{"encoder_arch": "transformer", "time_shift_ms": 50, "encoder_mlp_ratio": 3, "encoder_parallel_block": false, "encoder_num_experts": 4, "decoder_layers": 7, "muon_scale": "match_rms_adamw", "orthogonalizer": "newton_schulz_5", "adamw_lr_other_params": 0.0008, "lr_schedule": "cosine", "adamw_weight_decay_other_params": 0.05}
Rows from block 4 of the text decoder, named by matrix and row number. Rows with one number belong to one attention dimension. Each number is 500 + 40 x the weight over the matrix's rms, rounded and kept within 0 to 999. All counts start at 0. Numbers have three digits each.
# v: cross-attention value (decoder.blocks.4.cross_attn.v.weight, 256x160), inputs 80-159
# proj: cross-attention output (decoder.blocks.4.cross_attn.proj.weight, 256x256, transposed), outputs 86-171
v.46:439515550524504482567471447494538619430529511520542497509479517478501487519453494427505497457475473482495548493482464515537476493448480510528474476537561553526502546488424549524503494494469551463486487480557510409520490438534504439562412562
v.47:522510493492462480471456415501421462524499511485471440506480479469525504499490515459496482506392528541520457499505468533504407494560495488459489536508504544501491545494477517520470533459512473480528545460550559515484534584566510496464556528
v.48:448468516490456456475487521530522512484536498495504500437489492512512516511537508573445509509499481465499589435485481453524433443491502495510513489484538471505465485436515524456493486464481515503529489534546522465461474544464508473520504500
v.49:500504493538456473489514510532454469496503544468446500569559476450496522515437496481524554506471509518547440530524542451512492514516465512470567437580462524455504562513515532546472554543519539564509509471465493519493461498505460530532508524
v.50:475469557498512516499483545533495494432464556483444600501449474579503485525484462514550498469477502518484424446509572530501586546489579508512475510505447506512535416509490434492525471505487522530487456461515393518476485433491489552466505500
v.51:537525558471496538507513514506461537513473470511462518509474484505483486441437447496525469437516555486574471502516502520458502521467495575468538458475500508463525534510488511556452531533474396483547484479488496547555538506512564503523484484
v.52:492554434462451498528494491457490595513514466542511475516532431465523592472469510472471550473542438501454458506526528494512490472531482524453498452428486507454483554540532543547515527512457522562509583489544560539469470422454465528513410519
v.53:528458460466469513513504537517447475467519514495551507504524495523510487498455437408522455462418516521502458500482488492400504499509467432574479510525494554488549507481497539526434482476490456519523516440453510494565544520554595510495499531
v.54:512531545535577519494512495494575600474473447455454405503481506468507499519475436554493546443563482459534540470494473463523475510434493512435562493466547474523524581513425484498503501489475465461522519532541523466545467541487466516559509513
v.55:503521532481511461484512548483532486536475525509488514465478515495499481531523426591474495477505503439490530465545542506446486446495486531454489481430527436486486515465513522478523520513486474591602515511479506518499481521470483587531550470
v.56:479447508379472486535550510506504565551495519528475507499474483481441455561463470515476511492511515560531504454504462475462440507473474477498515481505502465535577518560410561511529508472514451519520471439538481510502529528553513538535502513
v.57:521487536451463545542496525480453520425525441479481464491483480484556475504448505428528502483460538522579457473485476516483484515474517513475554553545455517435524453503523484531470502511497467482492533481513485491479515540517527490483553534
v.58:427544475522473498537512409516439496476505489461588499502519486447518505550436455515516460433514524482509466521593563542506493473503457470520520469452527524513511602540497481518491550531463520555534557486469494516470466418484452538550464472
v.59:481496511552465523539505452463516509470503531530461510463456568484465468550451527508501490476487492495483497459505546497464474514444540506454521490475545461511485463578497477490566496494465517503524484560500456504445474485538500543525523435
v.60:438611546480563476514495488487450543490445520527448566535524459497475473535461462540485519491497504543461467508608535504551527516498502548484500475475448527490561584548418510534555530555485513539506477473488509451505458433474410578528465515
v.61:467502509518496455466506538554542434511512493473491557540519513492447481498494494483475502526406503514485489522543521494502542506509471491521485482529504535455491546445434524494457475456498467489548518461451556450521516521523552570502525525
v.62:505515530454500511511432456474522407519511498524461478477476539437526499500531520482538413433555464418557498521507531609518529531516505595412492454524501462453491503455519431514463504552549481495487508535490500539519507529491480457494527518
v.63:514549520575469499517521514542524524427482488444460441538554430469520557480518464473516497503483451455449533432453520505516477514539505563489461503504478489490517520481539525504457554531496551524504524518502526521542503508477448473563421552
v.64:468378498461487536527516450514490488487546486533375513523439509473491569561458579564488542481466503543490408515456491633494518502436508544442481482577514504441440564626530509468572576436580481571568472515501415524473491491468550488476470490
v.65:511468520424534504491475547350542575439469465499558478554449535473517551508484507468480481458428512483474493557482498585558490390486516548568605565558544463520561551510443544517499473410563466463457582542488508541501546443465440404446508562
v.66:481503539478523554463494517482457577464475454484463403574448467469476456507484528503521508468440522539531526530446511530515502505437523491416533531504513487520424501480448529449511508449497507543505519509563458459481507553505532492468462555
v.67:440504405490426482485589368555512563596527557463523481460428548529514476552560495469537540511514499526566478512532444493519444478479558611401397360486525502530418602475526424468481576499482498533483620544510536536531535497460496592517490530
v.68:500479442500472436574524524581581455505559587496496535461526446495450576512453466567476514485574550487565560471501452369451456598499502466561487493490463499527470548466547462515455470516446486525480456517498563471506521501466501569521506508
v.69:475415519552494464496564503532508503479529528544410513462521480501528463536494501494478549495511486540493485496504475464496526573419486453502495470626480506464482485546519497454508573527494530549545433529518472516477539511516554557532543464
v.70:452607484509463519509466517546481443521466554443510536511545453539490590443476464560574515494495467469475500438500522487490524576536505518462467473456500485458540499489510482547534502561505512523470446450506428493464534540473471496514486448
v.71:522468588533506479510538535576461474479510494496541612554512495474515383427495463509440552486526471466560571482465491459475478526405502459529468522506500479493400456457540463475506463473462505468539419431548510464515513509534515472532499474
v.72:369521611508511495495488538465442481506399573462433542542455517580534483456473484541563538586522544547491470535494520527490565481483567388435501526463483487398494375549431551472575488518511472455511416471630332470554448540544531531517592476
v.73:462542515543538525463483479437479521435494479460492405467514436439445555573522491461639476434449484426513433543519560462507551557531518505497495519490450512499628421521496567472509536495530473555495528508459477485438520517546458507489593479
v.74:528477462570520550470455429554390538561501463481569468507462446551524431461507442483532469446473503502555469458509476516485453524437454525498414434482536441509451616467506472503507566500479500532543598428523502475455519535500545489498449512
v.75:497511599450519468483486520459508556452456459508503544498479521565514509415571505500467605462559493477516530493451514539477493423408594536574541496495549415455461448481498450542474448466491489425545471438608443527591457489533503420430514461
v.76:489516495531456483515485574554544463545493565464496504377495477500430567457480457505521444549513541480512528439515499347462470559524457450546506528567468528511574465404489527543507450537479488471475520481477536482502524510517482570551537509
v.77:525551390543556532438508404473543471509510389489544391466516518499469567481530522507563437433388478488459487468437502564523549438562470539421482527480555470511549469492503512495512559446462572583493608524452532470462450533477546497483475510
v.78:513558514590450501440525377508469563503553480539476479398483481422510494579530488420495527489513453515436402530523454515499475470521494534542481366501422546513481508517490510536484537512521485489524559485464574511517498494523537477566487531
v.79:552425512467485503585441493545488391555437562516509508530503593569540443478507463502503442550484506529509458396557578513495517470511473483500484551571550494460583558491544507494490535578561596451537379492372514617474512394458441483419496415
v.80:501513451483523535533534578511507505468539491485544422446504498560454579563435473497522496520508525519544578472461406420481472486456504497613540550480550460639492373474518505443497428410422456521428555536500539527504577497504485566544512500
v.81:569483402542531529509510474485473521529521476521563446452477491569524478481475540505500444488499511459496482518463460487499476452544466529531526470506481507588480509512504502492482515486503492522454628513454511546495513453484511516458470506
v.82:535486512562492518518598458615413523530507537509513591432459451477466438451487499463542517559539478470440472457520474446438477546482479458478567468474511522522456468458573545515484450483451475498457533518533538513524582483500558626595514503
proj.46:453446493493486416541428512514466496465476457463488482491548518488559468527490511451530422621469480549514508489578519469527545498477515476522519497541525518455482484510500531482461548515552508462520517474498501480501487501529522470450547469477539538460459454
proj.47:434461394526513461563442535564510532486599508508542441561451403459493514485529440399515511512558420493473540509540410519503484558507537470432424497551545518573512514480528546493513566484482432415518463506519444442503527614503567432432466514474439460483455516
proj.48:495511431493509478474560509526507526513455503534464514522511518502495483508486514573486537505488533563491479483464459511486466495527532486494422524456443456488537461467469503547486533499506489449527461489544499538445572477546546440487464522477483493558448576
proj.49:519464541509515490529429435540500497462536514445472530507548483488569492545519519450530501548538423497465532585596510470522505428421474523540458474469575488499463532568586541523462573426521534518472446507504481440549516488457537447475501450515553522492485475
proj.50:483586573563526475445472558498554477509395544550518515499500552479531541535484474481490501461423458491413491557524508505476501426537536531561566536499499560517474520532489435475484485499464437582463478500518530539506556483524492469510530460510470511574515498
proj.51:490492545503522509510473459459506475501567564437572508519497555493528497471496489542487438548495511475480447475504527509475478557436448558549470541539528514518470538540527498500527496474473504576548415496477488474477504530435484531515467475533538471443548446
proj.52:534498518515550488468528571510529470524519466515476520505550492526506542458530521520525516475482478479545486487536514379504577524487463466505447430584451483494507551464547577543542493471468503417462536534526514517456371459500494521483538497536521516532522436
proj.53:487557492530525449539437472497467486455553549438518489521518476493468495553505460504440416515465462510542538438542475506503481582464475518495540540561513518548467565502503515413560503475481447482459461459498455484502458573493471524473472446498465460447489544
proj.54:513481421487526561501538462526455515527545545492543479489532541509490476448454563525428496560461534514494452490451561533440463518512524470534428510408513488494567483454435475560486544527529562452600501466449542546462499495509462515543515567516588541455474468
proj.55:488539492510511518456556531516574502565470570523430474520511553493444524444461525554483563465470510507489476442476516470447451490486470517518440503444458494498494504483480452524495543499501469499536438550541510527422560421503474485553460492540495522558499532
proj.56:463474451381475498570462509535490498482572510425490472547550555523528464508438540498496420498577568490542471440526481510504470582480442454511447573552517500509496477475469569481521535470544457475501522458482542476522607474483505470528359526539560498485484529
proj.57:521524454547513471556447483520546533466556514444553519504525486493497490497502461537472459561525547442489487526495425515531471538504503533486599541432553519540533497519518531485509499463488523465535489457481467508499519526539515494486537505508541507507496545
proj.58:464460554596542458517547520466444446572559553448552477527590564512515480494463577467528539525489513465554445397549600445523526475391495496519528424581499518480458558518523569431422555503496533504496501451553553373525456438445503570455524517450528518431510432
proj.59:482486453490509457447487556439578530512516479519537491526517544462496529540501495587522492571473540508475477425475543501552484483483489454525550551510467601483538504536507504500500534487533451577503527500382541570497550452494494506482539518513577505559488463
proj.60:486520560462572536482521529477515432519438550508498486501570511496512506432426534408515529463486458494503484502580591486473514490498469547631506509512517516523451577472545522483460502484524543505541461481529487418467498463492511479493502487496555521497522408
proj.61:471510523528526545510474440528454489489519550448528466506467489456529506499497521456457507452468394513494504511551515523459471472482471477473502515503550515531472527502490493441468532526513452471549399476541477420505513544497511478486471486454487498487476526
proj.62:431453481512481544521517544523548496551535540503534438528456480490438520406439470574486553553609518486476500567500513535516523494533536494469500432512470479487538455517539490538548450494490558447551502506504449572429470451536536474521522535469469476516519512
proj.63:503447464510501449483499468473517523526530482466504481466478458452539505500524471464573545624505478557454505551507452535497477501505503518515404518496456461490481505544544481503583533476454583470478493488462464479475446494517502508493545448492531500489510463
proj.64:458481579411481565513393497516518427507523473531506464480444541411467558470459581488450494391497484510507595548467494511491442536549504488462498474447495447535412573426563500535509466544541552437471511535493468539578397487542536450497511547464582568507509549
proj.65:509451508503483606517561510522534433541387575515530453525467577555464512467464495490471557531459473501545504486510552398522477546524577491524512522543578552420455526551496493556486489547508590446510526447493478502484471472454439509507471573568540464467571459
proj.66:468476537464469532506502497443473515501549462498472491493530541480499548441440456457442492448518535552530502478459535441520474532502539497476467538473459411520464557472488495525500481477516564494521524566511476527476474458479519541543496506461481462537450553
proj.67:489584532505508422507482490513482485601521554463448644577468479467461563494539511529554544465568524486431499464392511496470519413556496520473464575478448456569529440564480497503511579489431569580484506591494449494539570445402531471464603565481370491445462448
proj.68:488519542486467512442538554560502502469505551447499526444472548523552429491565522491536476486499456474494556462521571466502561497488502500504508440479557511497516456549527496497440547547580461530480556424535474443615495498470482478492499494527504487461480501
proj.69:427495532438490543436484518466485522448543431479536502430477497386570517547490527459499541456516483550495550468458451532449544471470486499485497491486478467455478578420494473512516521459515454501470518499536521516498460496575521488485561417455522545534453514
proj.70:518474489551453430526461485503504512471574471499423468531505500518509498541460487515529361568544467442467501563535537530549541543476431545579472462457428504541525482535486481443566489473451458496496435540476534468453522463478492501541472458518480478488510549
proj.71:505527485515479489446549463433462488462484539552532528448501497486541465506490482445464515485464450498469482478528565553455541488520495524536432459549504518458429500414548467539503536506502514528526530458534513445553500515548542464445534455474543533546455467
proj.72:456518467464512517487496604409469570429536291574457457509539495446594521534401436526508515513433470426507453479470453471521484540387463432557497568462473469505523551459411513463512529459491490547518418520493581505442532508541497554459529440488521545595436510
proj.73:510493442481504466536487540577521481510452503417536420492521480532480566522453482549484548484519528540458576488394380512467500552491465486489446512498493425515499504514527482452440497499555487493540448484510461521425485488520523473512451435490534475522517563
proj.74:514546486456553387512494383426558502549584525520452464482494443470477543435535520379432545542562508506453454531509457518531446522488475539457413601498454477511450537493477471486512495349473562511570495533490452509538498517546563531559531492442547497441482544
proj.75:525432535494501551502554515460496433456403488616494489497436494520547499438492488544456475587511427455445493474541639497496486555483552520520451509474519513426403537478505491508601505463501618567468448469448468505459560509489482532571543486542526517464503452
proj.76:495421516521522445543529516557473569467450539435513474504503523547558419576521482452529516543471428542518486466546476494544580476410455506480461530498510488476538441548509486479446546503487444520556506477514541479474579534517497490477497508518485486450479503
proj.77:496481499518512480548448439578499511533490552432474505537412392519374613520498521528391540465493506544505492581460437479510416447577497495460494557445449510495507499533434432489488471439482479502481451583457434559471541517482550450579527502486438458477561584
proj.78:514564460470547336442525524494495529569479459504537556480568489456430496428575511542472492507512565560468543511436374508448488513485532538434538495486481464580560560440531505507510515482447471486559607504575457535474460507540529549450472535483474553438503483
proj.79:493428561557454498509408442463456522504555450499488444413395474551531509623524529401626441539543503430444516529567519637549541397519428526501467519552438549491487401500456503497504552438547515495449420513406571452585533542535528446540491414488553576441533497
proj.80:487460515572500592500529503539518504480458594446460485475442493522516501517465498514529501516487448510484480471485541502489528460560545511531550498508613560471462535531486509513461514499519500545510530415550449478490519471496496489514503597534468454470492441
proj.81:510515510476523536527539457487591500496545604459475554565460492474473484511541551490540558504477476477531483518531451458473440487523506496489550472506538600490512497526479515588503448475451527471459539496500483525516428505520520517519501579482516426514491485
proj.82:463471455588541454439482440458530494574535516513505597512488466411530426505542479566496547632455452485517496527489524510477508484458466521549517478452539529553537461521579494578565519506400444537527602548523568435415451536508571583406406523484507493466451390